config.yaml
translate: 0.06
hidden_act: "mish"
block: "basic"
init: "xavier_uniform"
eps: 1e-08
merge_dims: false
max_steps: 9400
lr_schedule: "linear"
warmup_steps: 1880
weight_decay: 0.3
Rows from block 3 of a small image colorization model, named by matrix and row number. Rows with one number belong to one channel. Each number is 128 + 24 x the weight over its row's rms, rounded and kept within 0 to 255. All counts start at 0. Numbers have three digits each.
After each channel's rows are labels from the 100 images, of 14976, where the channel reaches its highest value: "top examples" is what is common among them. Only what is clearly more common there than usual is listed. The data: coloured fractals of 300 iterated function systems on busy backdrops. In brackets: how many of the 100.
# convs0: first 3x3 conv (model.enc.1.1.convs.0.weight, 128x128x3x3, each kernel summed), inputs 0-127
# convs1: second 3x3 conv (model.enc.1.1.convs.1.weight, 128x128x3x3, transposed, each kernel summed), outputs 0-127

convs0.58:133143158137105099110128119140137106158125162111080118125134127122136112102122143127150168134122102151115125118162102110118106165111135112170108118140147117108133169149161178138127124172106104134123103115098120101177117135140132139127119141142107106114101124110117127108133164127144152142165139085159113140164160161143153194150190161163110181153167091147142077115086123149148119125130
convs1.58:107097104116144132137152137109129154150113087123109114125140190125099130145126135090128129127055118124105165142145144168106155115157197127120143134159139150120139108156135091098152112107135137124129127147107130143105163132137133131143140160150170161146174137182102126137121108125124175130118153114078146138107121126122060111119084092080140106119169115109098133132132119126110146139115
top examples: purple (41); teal (34)

convs0.85:136138136153138117154149129091146157148113126099126141115140171130148115144139148116102109127121140094116114165158122139126182119121126130129108156143113090074065076121143105116125132127137137139139126146174123106134111140083127135090093094121202104127138122130087127144143122107119069129128110122120118077103142131140168132157137088134132060152108118119120148173157117140161156138115
convs1.85:120085136094145107115127144143086135139121126182103115143119103106127116123123141164145132177132122108122104137147134080140143137136160070131099134088170164108143139123143173105108127131133114135130152098096102136136129119124113124102157050097132120103121138146124097120115117140130146093187140121142129124145160112067144129104102124119140142100117100168111083086100157101122090124107
top examples: yellow (26); pink (25)

convs0.3:138143157128137156147121100156093184143109113168159138150175104133107120115149160123143102148125104083097121113102153094067127057133148123099152115167109107100125128103123097134144133112156166147126103158106132141149116134144118126117128140141156118151078150136154114130098048084099126095119134130127160134103120120129109146134084141107160123130169136104143150127132150132124108137130
convs1.3:118111102129149087100101161108163083078140102119035139119108128156130119160130102134128131128102141139130115163124140131175148137167097104141149102100166119090110139128144139159085135126143088137135138128144137154122164121116165117122101170107103162125160122125114110131144134095142152120132115136151120158144128134089110141126174130154127125123130102139160048138102139131124157104124
top examples: sparse (61); black (28); brown (25)

convs0.80:112123121086073144169135099123151117141125132131101092140112099101137110111156135150105121160130123117142123166129107122111154168143150061188122091120126118130092089093120100110144093128102105139113150124185107177147118133141130116149146119083096158124135124125084142130132111156106122101159091101075119118112101105081134082123144106122135133162097140123128134131132091115117124118131
convs1.80:150166110108179113107116167157103145099088109127169140076130146141160127080079112126155138120119119145157082103131111138135145131138122131130092164128129116130159151188097139150107161105077133120136139130166065110141138147133141124106104103125121092100115164131112113068128093113170126137111121126168141106102119129102102100134134124130127154112161088116134116147136156135137113120127
top examples: yellow (33)

convs0.123:117114102149153111098133083117131144139155101106102128144137161151090171143166156128146117140158146165143144094164117163149162093136138120138135132174156105156144135088112167126101090145096155178119129162095088118141107119133156153176112083125110099148136115129153151090183149129136129176127132182120132132112098126111112107120096129135122132131147142133165104147157148134126146133150
convs1.123:181147153098103125127100182175153125137145116140136101177185096104145107128111151145149159095133088169110104124109109111097121083131103147104102122083121129106183113161124130111123131146130137108135142123144161121161120127170141127131145140089136102119132124148124159150098135119149144132064162111166152125151134150108145129139136144133144157151169084101113116127127168127117163133138
top examples: white (97)

convs0.103:143142137130098085117131150151146144154166125102115110093118131135119134159091123131105124136103136116126116140159152142136113098148133080138127175121167110155149162144138150113144065101134149113142183134128112133170160089170148131114124115153135133103114116146158141085147121113141094117148157116111138161145122156140081149134097093112097170109159101140133117117116142207122078123113
convs1.103:158092129187139082088136121113123121135119162133113136152146102106099089132138169116145105109160125132107151112126065099141113149093119108125097101123116135132141105109109138102149116119121106109118103136104105138142098141114135107168126137145137129161150150095135122103157131187113189090114086149155099142135157122158115122147134118157189158104127150098127158099157143092096146140124
top examples: white (77)

convs0.7:136127127138114114158125152119153153144124144131088151136154161103113132138152154129148129149129110126122136111161094098108142127125117136127131170165132110148140142107137131128095110133109121115109118084119119099165124105135116128146104132121112103150111141119121132115168124111119133169151162037104140157166153131145204174179197170140156173107144149094109122125141110137141157117157
convs1.7:106125147109153122135108071125115127120113082132130111090160118109110126156118107094130116143061117127140103128136173185114137145121168102132097120131158143111139132128136151101142122073145136146128123097097143115131136132144112126107127205207145147137141130120130134144083098172109161096103126129134138103124105128120105117091076100141103116120097114125142101119125144101124122108096
top examples: black (78)

convs0.12:132101142105105135145121122121109128143175086129116144142122089132104137129071118170123104125150127126123134109129095082146133083091116128100163136122135149100108118123156154131151131138143147122123124111095130121170140112133128088116118122117108132139059138116090111132157137135138129172122143247139146160125113125137117107138078151141147135136139128147116163148171145160122099127155
convs1.12:168153112141150131178105163130143153110129187172143116111135117126156146140126121138104137149185170120134095127148085071107143172107092126144177106120113138072125122130115119090110121171118136114142130118115104150118132123133099118102118037096149110104126134125140136150152118133143113131106123140128163150132153141099122152156159143151168148124095147122144133120158133109153144120120
top examples: sparse (75); brown (44); green (29)

convs0.49:155106127154121127111127089139169112167138141097129093160147099132096121171112123118147144120128112098121111109142099078109121150137148124124131162089115121136099112140115127110108110124149168172175140168090121138128151115111174189175144106113146126122126135134145128119148116138092153130135118115124122157126141117126106138113121140147130156153197096137116164138063168180093098141132
convs1.49:127140132117131106113148182102090135137143104107113138132126176133066061095144140119112146119121140160174167107116094146193124123139113122153092142161161138126131134149127122139129142118107130106118138145164162147044103144127150093146130134130160088128125117118178164122160131094141132141164125117149142118135142163158132122125137126142150105168119115144108103110119123124170143156151
top examples: yellow (28)

convs0.88:124131120126103086111150146119123100147121140100075121120143159133092115107084109131135095090115132119105097125125101125148079070118126125084149179143081088154158120144155133105120134126128110164118126103117164111116152146107153136143152109135161122130139148129150139143141155082109086135097123155120131129120100114103142146137113134140157126092104109111126073172143183115133179173136
convs1.88:111131127128155133100116087115112145132130127116129124109092108139106118118112109105149147139139177160124153158155139121110156121147117175151131107115154169120142137115110124141150135117127136115143121109145125149129172112152061112088142183118101105117158144122109157181131112168124184115082114162080120136135122131143084105049155114132130160096151101114136112129079146127126128094135
top examples: white (82)

convs0.22:067121117143119130132162186137149153124095116135134153124123159146145187128203129105126132108124161124127150136159128117099154136091126197154159156115157114142108147146121151119128133092108149122157143135119112119110122130089155116132131147074138141139126153152149152090109130156158123143094118125148137095159161144097112084136158140154159127135078104114122106135110115144145156146164
convs1.22:142145162087168139133140170156077106162148161113114153107107144121151100142122129114098109121117126127101167145096127160155098118138176139119113098150109122109124125126114169168115135189138094108130126146132124126143112147161096097130085124118104093087095111108127092146112117092074117104129138121117123113085131111125157146145109115082110128110152119129123107149189118104137095153105
top examples: yellow (41); pink (37)

convs0.9:108099167112095101130113135096150105117084130116164142134109120104160124120106148159114096123165131123127095096150087142042160138130146162128099072125105137124176151144131123112118128136142152140111092114089097140142086150132094123159124157077131125136160146147122121119113145113119117115163157078092148127145131131120108151140121099126102117156153113145134156132171086138118147098119
convs1.9:153098096118142153137114110151143108130090097105081086131113103126106107120142096152205170148120130105107162152125154174154096139128107112153159159122116086109105150134170064143168129113116125153138162145138143138150147126111123155101162070149126121134136129135099100114120081131113151132113096118136143112110112153125176162132130129121141131157111143123117095099106146117152109129110
top examples: sparse (73)

convs0.0:106111111121115107115135088089113155122132134113137105128100111109178133130126138175152119131143123125103096103125092141118127121068105185083104087115146119135133126153093090116141135138130153165132114096103112097086162178142116153132143142132148138132096097132097115087125127120099098103167119107153104123114127167098110173136125083131126126157159141171116124099152130181139161128130
convs1.0:083105143154109124165100124133081112134116111126133184145142158162086148146134065107143116110123149152133175140131146160143131117168127147153124161133100081166128112159170119121106135131129129148134153151151145148129142135102153135136161104110123130137082120105126113132110172120127109090180097101075143123112120100133103061122157133109144147132112138114150110157121099104119147147157
top examples: yellow (45); pink (35)

convs0.68:123126127124107147145138148107109149138137124140110113137126200081083137104170141170159134092101155109118141118126111109083089108125155159120131130095127150068122125102151109179099096125137114137159110155150138121120107103074141131110123115096137122162114162105140150166119153120119128135158154117091123106156123073158130084181107136116115125120159106093145125096120145134101128138128
convs1.68:116170123120129118100065130136136140144102090100177146120120104128097126186126148087127130167144112140132096114162138134125157153125132114175167147143108096180132109136124147102136119162100135118124156136113149110130130123134102107114157150084124104149143097137123148121134150141122155129088154178132097160150095153167110159083120147098133134139073141095159118105102167144151139126136
top examples: black (30); white (25)

convs0.115:096102115119149128101115174135103125111118105124092131138113130175174142174162146133149134116125106135116161122129129183133118099164103146149136115145140126132091130172152145126148164135137189118148172099115184142123165136165143141155167136162145169099112077152128146090117123065113120127096132151136119128107105105130138089124104136130099130141121104135166119138131145118134110152162
convs1.115:153141104164135137101146125099152103107115129118153152077146155119134129098120106137115129086122136185132150131145200131104128118162088181094126106162102116156147119120115180172110123145145104114113118101119124138124128091133138188139094084101089084111091124118158130147119148096109077125091165117156122130119119144118132106133135093100123135123152136104111115145124144121142155134139
top examples: yellow (40); pink (36)

convs0.63:096106136112120113151141077132152116154133143134168145131122176152127164160135131111149148133133103139107130136146099152096123123166099119126085158149111126167125109187148138170143141107126160176163133122108179101131143145128143147106130149157117178127137128132108119100112141109158133139120136103135130081111148143155129128143158161157120095180159098098151110111083187113149097142109
convs1.63:122125115128099151087133116103129093142107100137089147131124114133120103128137142135119114109155161173106103147128094066133107138147159092128113144176089139101139141111102130166138114152132116123153179083104081143130112135130163149106113118107166128114131111104152138194131136146104097136154120115109138177132125146177114124136162104094160164122119122133103137124146159110150167185129
top examples: purple (44); teal (36)

convs0.65:156135146125191159133119099117101137137112093110162127135126127106136142146102119131127165114124128129121114096125121133098129106096112159109115092124137095108103116087125122128082130123105086171114137140146123100152133097105127139118114165074127161121097139139156190184132180164159113132132150146133102095158135171155141144135115097121140121162109143150146135112125117132143175177178
convs1.65:100120124103126145128141120151174109154120117123094079153099156145106114164097129140152099150141127114123159145060108100132087184091144150090171143132170127127108122161080148113137128143130151133115159116145107122116110145131119133113140091119135091100159117102097104116125099170057123134106114147129147159125142125123097151123098113141122150065102133115137098133123156121139102130133
top examples: white (57); pink (27)

convs0.37:108126124142136103141127155118158135187140130148146122164111106145116148159101081115153108093081126122142122142116127093096106157088121078108132159090124130121114106139139163091100091136142102120179163132101123132131111095157121135135136099134108100161099136090134119152142103149132108151177155140107105165091085154124108157145150133120113116130168122069134140126106112158132094162127
convs1.37:121092185120100130114108164101122150135124133123137146108146164164119096083122193088086116148173140109158111093157161137163160143125129175151131141143150173084184182146141112113153117130111124133134125153150126136095116107116125122106123109151131132144129136139112136094172114130090134150096145162165148094145148132146105147099155159144121134136112123135120148120118157177125129131133
top examples: sparse (60); pink (40); yellow (27)

convs0.96:127127138142134164140144118148127155170144108132125123108097160175148134115142130101127156134139125080116151157092127134131124135160133114143119105156085153155082086120137093106160111140119172134133140113132116128134156109142132128130136144039149124116116097124064146107137143131126104061174110099112111131141121116116152103124115143137098100142120078090085143105117124132095109081119
convs1.96:135158094135130116103070128129153084107136141092140108139134050123133113149144124142164131097126106138138172150154103142129123106134105118122144126073168103137159159159096099154108107128094115090139138134117122164160112159044159098150154143132098151116105129104141121093152089146103098140126118135118157110108121117112132136107150137141109148117143146139170111139130092150133115156139
top examples: yellow (35)

convs0.1:157140079130116111145134112121155172085106118144113129080111107145125100117147116102107090170136119094147134155092090135129149134102118182128155109127176189132139138152127105099112160127164106090138102104144088114105104097133124118154118131142118136114166128103133160146137103126077105117138140094154088136164135125146118148120135145163084122168089112116106155118123089151105126122132
convs1.1:063106158114144115114136143118115121176147138101140098185137165095116164158098152153118165147103088145097117107168180150124110109100123125143136122131097088160129110112128115134172113150132130157124120113126080161119142146089114115102140102138123089099112121113136129134168147109121120115139111148086142128112092156077128154116144109098126099117133150129189129099130124110158107138109
top examples: black (45)

convs0.101:126153155115127130100120119133113117121158138128177151158136105124190153087126091089107133090163148158159110100137083121178116123154105105116100136191100127151150141120115123127139110084142142143174163115100115160111153152112100137097118099100144151160153117146110131136149129125138089149150100158103091179103162121104104101177146118109119132113127129140145111140119135147119096131126
convs1.101:100159145130130126085107145098095151106122101125097135101117123122067134155136136135091129129074096134099111163140123167080145170116171114118118133147140145127200144105119156172121120095138131129126130122103150138127124105137135141112112116131153132130187136115134131156128093119119093146118095124086091136137131110116130103089131132142078135139067121143098140138113195150135121125103
top examples: purple (45); teal (37)

convs0.14:116128135121074103144149126127127168130138081147154115153130115153107084164142123115134098139192140089123143124140104108113115088155128092147121106090123117094128122072128124145105127139098127081095179108166114150152103102103110107123138114100156126164094167140164123136117136165124064152146122069130138099119140131114105113112139104120140143143111120106165159127096109146128116126123
convs1.14:119113089114141095118085092122131100137118117182087128132118125144135127137138117158156114115118105166130114140113144176121158139122131120134130172144086126174111143132127191125117152135171171138177093159073146102158158121153169166138125145149102110094144113125110146113140101090105117138164144139113141159147113111160181102136116149105094132136119132117101092144129112113164107125128
top examples: yellow (40); pink (35)

convs0.60:150139131127159165137121149130126150165122127182121172144156120133139120126157172088127156097142108116124141120080105121138087104141128172151102130116090114118097106106111117118105149153111092155105080115123145071117133109146130099132134141128155125126142108100114136152111140115094095103119131101203108131093142127140123116120175149121116126168125127124059127157098116163094134113159
convs1.60:156124134127091094150099112151096113138104127135141110146108175153135143143160122150097139163142062157130166108136158137118153117124145129056109130171156155129100153156147134167131092111145161103138127108119114159150139150143134111093121095108144115148092157157136119109124118117095132135173151108087121089155107141135129146117064127106117128138145123119162095125159130073150131138133
top examples: sparse (68); black (40)

convs0.77:110088106079149112140146080122138121152096112129128137115113121129133140100151135135142155097152131156155136144152158121143120127125119175148127146066112125140109130123135213184103150084111137137097107127095157139160145108121126118149189125113128166074122086139116155163118138132102144112105160085157133126131118153127101119114148111111110115121114162127160121135137104114132131078157
convs1.77:122147117091111127118125118150127167110158122060097122145102129134151104157115125128116108151118109136143155140057103145117157156107098152124131082172154110113121128157084114138104102109137143157118138106136128099111115140142129129134092150176103117123116131122136132112122121101144098181130102144126140123099123149152117105087081140136132116122192069117095141119160101163110142165093
top examples: pink (34)

convs0.6:147139137110170159145125124133102124116168122146153183097162135157120180150131142097160145127110115128140078143119156105111118111112147133090148129132132148095125114125127156149139139124134126076061132122093162148114138124099126173119135093101132160152098121143147132087128116101096113130146103081168140119156124115121125129156157135133155125103135094083110132115081076106135108121078
convs1.6:153151122147110137147111125106111099107113118131116122130109189138142117167157130152128073132123097157133095126174128155107113129123084104172123181104112118128110158089094106136093116081109131150167115113140108127130136099162154131135080172159094102136119124114129144116134141109124129165112113111131149176095152140128125066118082137139108109139123164121173152107152140121102131144162
top examples: sparse (82); black (67)

convs0.72:153151129160094111133151136117111140120123138134127108166131102146151155126129091144127111103119103172084120096099082120131122122148123077110138122124088108101102131120114084109115095128135135121095153141143104159105140110091124122132086137120100080113114108118086083074126072082077100127156103115090138152141130112135129136127120119104123102129170128133117129143205118153138140146124
convs1.72:089122118116116139153106130105146122117163136116144163090101098133108125122114145124150086145120107112140145158125191151160098144116120154153146144120158096142165131135101145120144091121095127165103105139138138134079117138134177129189140083100134111121097147180155100145105138147191137129123141141125104102139112120125135092124107117107144144099101162159139144105101101083135132076124
top examples: purple (25)

convs0.124:147123132136149181137110149159104126143161099117116114161124137146140138145142127156144062172168138119154157136136137120135132116124106178164150097099118115124121142164119172191130145124111147133124158139144117142133143165148089163143129148138146127102095140147122151122081086111122102110147102123084123117137120066127129097124103125113129193109120102123140145116104107101104074106136
convs1.124:115105137106081125118131154093110092163106117075100124106099136121125095134113126133108145103124145128139125166088129150107142137149112148118121144129135135142110128120156124149139090097097133087125167134085168117105139110180162131150075108105135101121101126131124077107120176107119091123020118097138146121103116145151130103121106156126164116132131135095120112136122113121135145146134
top examples: yellow (52); pink (30)

convs0.11:134105113132098161122123073129155129083149145134115143149104175110119128102162143108103109107148093128095123120147120118115145106146117155141109124110121185130101110153117111179122119128117125135157135156156097126139078136161149168164055165132090115135146141103123133120169140117143130144100132093163131152118152114121147155126158123156102159124092127137173134134173159130124183101136
convs1.11:137146150107117079146128122099154120175114134110125128107154124116133133157089095114143125150106198126171181138113119100121136130110120109116149170148147069104150125116161146117087098085104122092096137092146127124163152118117153116111121079148132098117104126154122109138126136138107091134165116150106178137132086143156112080097102112153133119134114149126105129102114144135171148143143
top examples: white (48)

convs0.4:113132112122151135162117169132112124101147120147150159133128143074148130114127103130110097126116157108073142152101095112153136119086117132113115108112135167074134120154119130093156109134113121125097134132147113131149132097126127113119115133164107114113192155127115105073106127129125090122137117137121121169099094125136103114113158094110139087130091107174147117175209109142095095134111
convs1.4:127159154125128113143147111112127116103136153116147142117127085132123143095123123139146169130138060119133118114123123149103100138137134151139166178137091072110188164152139151098103117091142115137122134141163108139156098139091172131115153073167140137132107124119122125083171119115120151127123153101113139121105101114148108111091135166115113140093137121077159094097152133083123146131159
top examples: sparse (82)

convs0.104:149116129118117148152113099155120151143170109118118097124118148148101109081175171103100115118148115126172125143120144118126127140083149150118122117097118107173138140107125102131169185165121132142141088120114100116116089117161095123109119093127145113131101098145101116119125075116104101096183113108145147142122126134123124114090121151128072100112104156150103111194118102100129129097135
convs1.104:150122105118127089086101138139126100092114114124105167123104099127146190144110141150117188130130136096089113154128117132117119113167129095100154166177139144159112159154091121140137104096107107120116134135085132126182102108146138112141135164136125166144139132124091167103126152135141150161122138146081172169147091106138138136129125155144130147135132092110162131109175126139103163133112
top examples: black (30)

convs0.50:115114144125127137077124129134081124151167156136170130137152108156193128114125119123135129097135177154124155124138077100147084145145119109113092124157134128106139121132135157114117095070106125124159130136071136107125119117128167128108127094157136144150178130117130131155139150141146098140160125147134094167109142157124110147125183120109111150180176136119133144138099161155163104140149
convs1.50:096086130124121124093135142139150128152139118109108131107127151118084134087133146077072117119053098101140166119145176190123153160134148159180122131151184155154134134160144116118137114130112168132140136148132147167100175141138136137140166184121151142145141157134113123158073110122149149136139141124117125127130099149103119102106120110137112133126136098141140111142105123131109144149110
top examples: purple (34); teal (32); blue (25)

convs0.47:122131172127117141160130134109127124141118137184073144153112117112110135113132137096142155149143124195130104108141128134150142179141161110128118137184135162097113153173108179142130113100152144118112081083101106120110108136130130076139125133118156173132120131130121147135111100136125149152201127107122140130106100146143141105159155137134078144129109099142147129111152126105117075109138
convs1.47:141094108126117113093111106129132140151159166128155110122100146133116116073119137157153096126170127092115106141154130137138090112139130168167155122133129157126194149123157156168190143147178126157139116128151129147133127170104140137168125177153147106128139149127135146102153164158134101203106128117134122118139117112105100165098097103112132107130171138116127111157120122140137132131120
top examples: purple (39); teal (38)

convs0.64:146137153128103137219136104170091129137139140123135120143137105133109130184132176112141154109110114143116107143146104111130122139092096185100139137114110093126123150153133161074127132117101127085143118133117127132155117129116128082136094104120158137092124127130120112134107167164105115131142135121117182112125113153110140116160148100153118137072074158174118137105135127146159145132151
convs1.64:113126137140141122094127140102169119083145160109083122131123155129131117115141119116127136132147134136138129132156206129114121114135169133149129160138135139126121132091116176165109076122133165147100132084117128106164144099172146107177115135113103144144107147135146150113185105094131130131089122127147125109156115127081128123133084168130151117144142114095128150178194151112139099104123
top examples: yellow (36); pink (34)

convs0.127:083110116091125107102097147119161143137114109113118147125100138144173133150145094145155116124120160135150142140160135153112147097151101138119102117129140140129132092109121094089112172144094112145116118141119124114149085130118130179124131105165124132164109100132141123102121102136120146186128153111140163168131160122081164096136140119115193149132139141137140137158150184120109196127169
convs1.127:143147111138150136114126138119106130113113128125092107122156096141109115141133090116142099185139160102121152095146150130132134109120143143141097094123132147107141161136137126129162099122125127107140139060123129148129136149148153089154128162151126083115138125129079129115121152075130154025138129109150117115104121149128144139143183149167095143139143110123127100147110113094093077151153
top examples: white (76)

convs0.84:085119145146083122143128092094125096111147139121122103122129141087129126128120099156133160111090123112099118138128119134157138121132069144094142122140143136146130090152128094036118130115113126096102088161149101098116111118126118107133101138171158111140117146137113146141091146124158118147181148137119101108097141110145121166129112118137119138150108142117131123140233118137144127132128
convs1.84:148145125136110138125122172144094117106171130150156125162087144156097135097155150141090132164153118111126127127156202135155132180150140109124128153147161162105132150116146133151154116184121098165131139115127123147134140129094125117149161089102099102146102137156096123132145081153125134127087082105141104110139145145112096072116128149097136094116095111159129143128171117115151125123133
top examples: yellow (33); pink (31)

convs0.116:123144114109124158083097150085105124147133119126097138165101091169164161160118135124143117148153138130166193144123114189151136117163116141144107153152123106125116141145111158169144167125124130094141173146165178164133144133129133159132118119086128113111130118144176148121143163126148127154100142103106127131133135100131128059129141120135197147126102105139115116095132136113135130136129
convs1.116:078116130167074113130122130118113126114143112106117130140091136156108085113153087156116143114136119099103127114120116109133155106164131165123137160093102118131118127137146160143121088092142103146109105098100118140080119120158149121148143111176096116120115103106067090105083088099089091097109114131101124122111108123116083106158124112141072117123141102096124131168109126098149121121132
top examples: pink (34); yellow (29)